{
  "model": "CTC audio transcriber",
  "dataset": "short made-up English sentences, spoken by a formant synthesiser in many voices",
  "train_examples": 26041,
  "noise_aug": 0.01,
  "n_mels": 40,
  "hop_length": 160,
  "input": "log_mel",
  "spec_augment": true,
  "win_length": 512,
  "tokenizer": "char",
  "vocab_size": 30,
  "arch": "conformer",
  "norm": "rmsnorm",
  "activation": "swiglu",
  "mlp_ratio": 2.67,
  "head_dim": 48,
  "fused_qkv": false,
  "qk_norm": false,
  "inner_norm": false,
  "moe": "expert_choice",
  "num_experts": 8,
  "moe_every": 2,
  "expert_mlp_ratio": 2,
  "experts_per_token": 1,
  "shared_expert": false,
  "subsampling": 2,
  "layers": 6,
  "width": 128,
  "positions": "sincos",
  "kernel_size": 15,
  "residual_init": "zero_last",
  "optimizer": "muon",
  "muon_scale": "original",
  "lr": 0.024,
  "momentum": 0.95,
  "nesterov": false,
  "orthogonalizer": "newton_schulz_5",
  "adamw_lr_other_params": 0.0019,
  "steps": 6200,
  "batch_size": 192,
  "epochs": 45.7,
  "lr_schedule": "cosine",
  "final_lr_fraction": 0,
  "warmup_steps": 310,
  "weight_decay": 0.0,
  "adamw_weight_decay_other_params": 0.01
}
Rows from block 2 of a small CTC audio transcriber, named by matrix and row number. Rows with one number belong to one neuron. Each number is 128 + 32 x the weight over its row's rms, rounded and kept within 0 to 255. All counts start at 0. Numbers have three digits each.
After each neuron's rows are labels from the 100 clips, of 14976, where the neuron reaches its largest size: "responds to" is what is common among them. Only what is clearly more common there than usual is listed. The data: short made-up English sentences, spoken by a formant synthesiser in many voices. In brackets: how many of the 100.
# gate: first MLP gate (model.blocks.2.ff1.gate.weight, 336x128), inputs 64-127
# fc1: first MLP up (model.blocks.2.ff1.fc1.weight, 336x128), inputs 64-127
# fc2: first MLP down (model.blocks.2.ff1.fc2.weight, 128x336, transposed), outputs 64-127

gate.329:195116138102113092142099182103149059120126090101130165144148089161105122097127103158089142151169127116123082154114112111125112116186139063167159124107077150111167166150143207141129121080102116
fc1.329:195095086130112086160085150110149101091119081098138151142129101137122161090128092127085127116154149131078092131167146124142155118159176128140132136119073136119156138115143212174143136085072114
fc2.329:130117116088118088123049078096163141126088148172165141191135136102141071155112128123126099122131071066195132171105135099152141121148111154139110120121102071161134179077063118138140126104175114
responds to: /ð/ (72); /æ/ (71); pink noise (49); "that" (48)

gate.153:081102125065127057140105171129112105166144111179162158175174138128110140127160122156089142119067121189175175159064130110129164155105101047147124136156124196184125127148138175092143180119142130
fc1.153:135078141197088214107180128140153168112109141092056068098129116146161127134094161093111123172222131068123127112169101139113134120161129151088087137128161107134102116091088121093160113104134162
fc2.153:135091102109127119135127133125125075131122096132116127167050083160115123115117149106214119113165123090057133142139082172111082133112204130196150188134166084087157137183140117124175145189123143
responds to: /ɔ/ (58)

gate.121:138124100141156137159150158134110179135154146120150101181211098105103133165059092131085130085123153148110105132124121098082160190104136146049137107110141119098131118076125146135123074092111143
fc1.121:155166115136161116173161207100129196169153128094133119217192137090095143173092121156071140102125131174130129130131116133085151141139181131059144112109145119101143126088163133167131084118135143
fc2.121:123144149131156116167124099115096174137222138122158091142184097106121124128098105143123119146112096120137120075099142123098203079104153175106098114165101125120098204115128160153132087171163143
responds to: /aɪ/ (93); /ɝ/ (89); /m/ (82); "my" (75)

gate.37:119078129099136172160087167078106095159080107069100072143179078091098133104193075133147157129115143094116150124080086079101107092144163101171093140105103107076093129091116191099112138124158156
fc1.37:119155103167109073101151082190127163095144145194129159091124177136145096135096181108128061088112084169119117144164160129129137174091076190052152107143156170166152100172143053164139114124088106
fc2.37:136099180125123101147158144116154143074092162166115092099138081110075128059101175098119111084089092149140066133094119102200132139139147135119061082166236199110105086092154122081124179094181118
responds to: /ɔ/ (51); "horse" (34)

gate.40:148140169115128082165087144147100089124065181065135136130088154111160135142162146162097080161127133155133150076081109143076130110143147129127142112164113106172117119081148138180125089135121141
fc1.40:124164151122132115139114093134111064113175110147179084161134113140146134181177151181117132078200142115167182142094126174133097030107123107155108130106082107140162086168091157109113168093168123
fc2.40:180122124149159121099181075076168134170098166118134123122097111118155102087127174059071087136047149155126113073095119104107132159130093118134122108095119122112055083065200169072140151156185109
responds to: /ɔ/ (43); mains hum (25)

gate.39:124183137102099146106176155171142134153137098132139121127137166189102101074079106057106113147113074103105146147080076113113115150090089096154125144169159113109097094080116129120128146148117132
fc1.39:149124148127171134140086104122145141109128170148153133105132121117175092186137103121089095128121176138214120138140177117163160154186144173111165168145095228134123124138121130123154159134129124
fc2.39:115087157152087122142123128114122084081153195123148145202083108073090165165162206192186126118134173137149127100139095153135068153115185096116077087066131078114158083100137154132148140159109101
responds to: /aɪ/ (64); /p/ (60); /θ/ (43); "path" (38)

gate.120:056105137064134118110102129120135151098163101154206147136129163138146139138138159169153115115098101190170143093045172137078175104147126089161145142163147139170143089164123092130109149102101094
fc1.120:050086127080136112095064137143156125130199127158163145121121160157129120092112162113130157083121075181127143106090152150085203117131125109183127147155138155178116081147155137143076139144107111
fc2.120:096141173161066096117159182200113105121197142203148111168201127103115154171131138121078145103137109158165121099129099138155169121148112073132138144139132109114160152136164126100090113094112131
responds to: pink noise (56); white noise (39)

gate.312:137142113165131097082115115083166143169139137093110133136089169121152135200149169171106149129184080169111095110180111141077136170092179165182135087128112157132131116144107162097123173183115146
fc1.312:187053160067101165102175121112148149158110130136127176104088143099073090166120185071137108130098172134099161155091099104103093125109117138091164144157120128071157121139119100148147144139066091
fc2.312:090193106129160112168086118141096096091175117088187127177141191152142115168122131162153171168199126129173139130144166119177138103165128140135083099191167169150157117187079138086152107128163161
responds to: /ð/ (69); voice: child-like voice (60); "this" (35)

gate.204:156097147118113127182099145100094174132136116079121152132159058093083225140165173163153136137164220148090102142119143181110126131091143068063090146107127068138166138102125122164066127125119126
fc1.204:103110173143180148101124106155187121083062109159105141113106136118191058138124094133168126155095171086144145132132108133110152150175144163148137146154118159129089106189132120128177110164140101
fc2.204:187144137078162095116125144119196164149101155101109078149118147148157058110137079078114147104121087092131127128155082175127168083181150149103136108129097158097180128192130141135188101065100120
responds to: voice: deep voice (62); /ʃ/ (58); "me" (37); "show" (35)

gate.128:098158106099191138085150147124192150169200102149147089070128156115079070169092194159160118146102112112073171097149135104092110124132128127111110089140095135127156154103127128113181143139152171
fc1.128:124182114138097090119169164131158122113107114173121069131110119118148140108104074177200108131127155081163134143153071081197141145099100140191133119098119134208117143177103160054106081157150194
fc2.128:096144150094137121157094150123155122127118095061165108144097105102085117166114129135159154062113123098095131141120085135133138142160169110082190139111136104106142099110116166103153125156122084
responds to: voice: deep voice (76); /ɔ/ (53); /ʊ/ (30)

gate.255:137073148092160145149159149107055093106139176168067105116162121128134107129093116174111109089120127084124139174173102145064155076095132122184093156185129153153102094135132076056137138104121084
fc1.255:119148112091110136166079106086151081144122133097122038113088106092128128174070117130134152122151118156135166078087105121142119149127100099158083187162110132200142126128084070129102171130130180
fc2.255:152164103113126145151124141132171132194097125128087081164113117108180140107097167101139165125106160107128144060144173137142196173188171148094145146149180124143103148097171110154111107188136121
responds to: /ɔ/ (99); pink noise (29); "forest" (25)

gate.300:079152120102150135142069133093152061132148092143090137176093169124166098177097099142127133095134125159181140114141144108113116132131117154133118102140145170135180096124088125063187144117123145
fc1.300:145116146110144123147096135109081183112112169105126079097168116134130127061166099155134128137159161116100118158115107163133148123110125093119117108092131098180048129147165159116094101179119122
fc2.300:173097100164157152107138153130166176117094075110170128094163147100158180108154125082108062101139155143107176038096078114122135096124140192155154103116104138093128113077121171162129144186112077
responds to: pink noise (68); rumble (28)

gate.102:154150148118137116150029125111132180117173122072158150093165207163173203133142123107132167161173135161164065121133107128102130134189126130096171161082138102201114128158146128112105134170134125
fc1.102:144137162107123094133053143113146169112185102073158140079162192133175208125145123121112148156182110177142079129131131151103123114201124131107148169070162099201128119163151140116071119168095120
fc2.102:138157104114113146178117157121153193107162156165172146097161128181167140166165168159176137203144103169172063171115126158135131161132158123136124144151184085127167081160125111065132136143133161
responds to: pink noise (68); muffled (low-pass) (33)

gate.250:106083164142163114142103079133105162144061180109171123174035123123111144163185123137130135086071158163142132133112178153112156166157076111111117136145120111131094189135101135138100207146090165
fc1.250:130111087084150113051099139187049122083157110155103145135123174145161097149198148171126151119130076180152085121139101162192142128097137096148124136160140110138130120108120093074180133058114121
fc2.250:152018126087147145092096158106115174141163144110146146054094141111094085077102109113101117118057115116119154165045148197080175145130120131108167119076100157101098079123153086169164138120168103
responds to: /ð/ (71); voice: child-like voice (70); mains hum (34); "that" (32)

gate.76:115106161124194068175119146099084136138160124142163152103136080164165082147090093131131172061101146171069148125135172151141152179154153088154190111084148142114113128146093146104122094161108150
fc1.76:102129162144202137162091114111113134135127129131196136102135107137148107166124099118138125044064142162072110133142139115128141134202136111130193157067118123119095135124100162139127122143115177
fc2.76:120123135106168105123168176119122151105138105181184128148169142109121154086029112091088102121107134132204162088132139093077102146128175125113094069122173133114160110087102114137159107127104131
responds to: /aɪ/ (95); /m/ (86); "my" (81); voice: child-like voice (69)

gate.199:117145166130139114156107131086147095103142159097164176111113115088177189168098090175111121067116137133159108054110132133138155144090166075116182177101072145114146172126104135090104145133096120
fc1.199:150188152130110104152151126084143140048129131109188151132215126155060132088133072147115167145182112075145134078098119124170108140180153122068184120156125094142126076182089110116132155178171150
fc2.199:106100231083161149142086111119169151076113132147167118125167123115113114134135185130134084136146181172159060094122087124091131099106115122063133148064108126073152108148175146158098086167120148
responds to: pink noise (42); white noise (34); clipping (31)

gate.269:103147148083101169161139101094098102117092179077212105107126154127169133141092129169168131144120094121149080146102127133121159157154103056159150109070119097156145122122169133135080176089084158
fc1.269:074153086216175117148155157177184138101132164138162149154111141078131105083145110121127108110131138093083128114161093140165123076114088139106157090136136137141106161165119135168213175102095080
fc2.269:125160102136181088166112109135126110099098185084091167109099095137105106102105164135124091130157148086123084148102141095183093125084067142174152057109120129179142076100177133133136133129129092
responds to: pink noise (62); white noise (37)

gate.200:100158104095129035137125192099162102139137162168176145067138087156175137174105100182130164184117142058135076145093118121109133173127134148108164133083087069147106121170107163151153142171099146
fc1.200:153126164134105197114138058163131144141102131091038118192109163107108135100125154067092092116095126204104174140161165169167155095157117110144083129143169204095165146076125112090116116054151094
fc2.200:116170146143107112132138129109083140113127160085094146122133203158162087119163075113088103136129175116120129073131170113189149115090091121126095109133120128085127142145134130067162167090083121
responds to: /ɔ/ (62); "her" (38); "door" (26)

gate.23:135102130144070135132079162127082129148113150154130149113114083055133157129109092145116163092094125123050158101138069148123116078179056161099120123139107152104151133143092069163117092081141109
fc1.23:127123082178171068127073151142085126152098099101178170118079167093104141121126161116145142190156062106110133144084151193102152096088110130166132135085136144158111167108137111168143174086101081
fc2.23:129171095123129145167147127151114126163085147120100129121144094078188195171152107095125158176186088099128082149080174181164128139153129125133099114183127166220153151133131121137150102160123102
responds to: /aɪ/ (82); /ɝ/ (81); /m/ (69); "my" (58)

gate.292:140145137101106072130117173104080087157183091191150084111103126184131148157106130175141106145132115179163118153126138100130095118139056175136131139157129078108076126158185115098178124166176131
fc1.292:148131185153101140087093072113143149144115073106060098137166112132141124135103184110167158099123142153152069116039116184093110137147143123054118143134107067110144100123147107145113185139148085
fc2.292:109176136119167080115150124140150128146137118069108132158109110088175051092088182131190174190161112172148131129177118098126190146135099129183114114166145160124114103113085161155122130184166118
responds to: /ð/ (69); voice: deep voice (69); /ʌ/ (34)

gate.124:167162192175082159145112060129107128131062117174137192054066069107112162156114118165101109121106099097114101171073167115094157117101079138113172108173114137130121157123107138103150102138108132
fc1.124:094148172208116121136185154161154102165143105146124134137138180171113141131143161091154186145144148137187100128161106140182117131120139169088123084166140114190117115161141140106134146152132073
fc2.124:093079181164187129110108170130104115103132104118115144102122081089126110113116142162102090124127106109104131092117077129119085156048124125150085151063052095096094094137135142156142140143149068
responds to: voice: deep voice (55)

gate.293:131155148116142150154127143111189108125150172164129140132119149171119140112161171094150099100145072114176055113131133085132119158223113129075219094154180136155187094156149140063108118116136167
fc1.293:108102107170067104106150101115086171122138078093149090134133085094136143135082064136112162157111164146069190100108102169135093114093168130157087134129099070079086162125126085145140092132120112
fc2.293:103091176131127156105149069096104118108120116124160122119167178088118122105130171109102063071107135136133196109071100185117138106113150123156164108097070156149139096104138138129107116143085099
responds to: pink noise (78)

gate.16:141166122092042109151189158107105103165104145183107148112192162147097167115076145076101148129102154072088086165113109108145119139110090108166091158105079089130124128110179107097101132155131162
fc1.16:139164076089057100131120161126101141153127104170064154083154133133063127078071146075119141125099135053086102156107114096150115125123111114165092101140057090168132127106172136104116093136105142
fc2.16:080127139140076129124174077046147185142129125102149126130161085168148154117069122110094154101128117127111126136090144168171138148074103162123113041168125128162076162091152069125179119108161200
responds to: pink noise (50)

gate.185:142080126131156131121212200132173133133117127139117114105154131118153165169050167134055150123161211118160085098135112134098165146153136159098125130161070115094148125086146139187082117146076105
fc1.185:102095090108147117125168213103154151131190137120149151090154143093143192178030168105055132146128205125130104148121117127083121167155095123125133111130102100102165123119103145166088109162145169
fc2.185:124092176114106210135118178134092121107094156097150068146071172114059165185112094182100170107188121055119157135106073160130090161147125135117116089140094157092106143094155124153100073138110101
responds to: /ɔ/ (87); voice: deep voice (54); thin (high-pass) (34)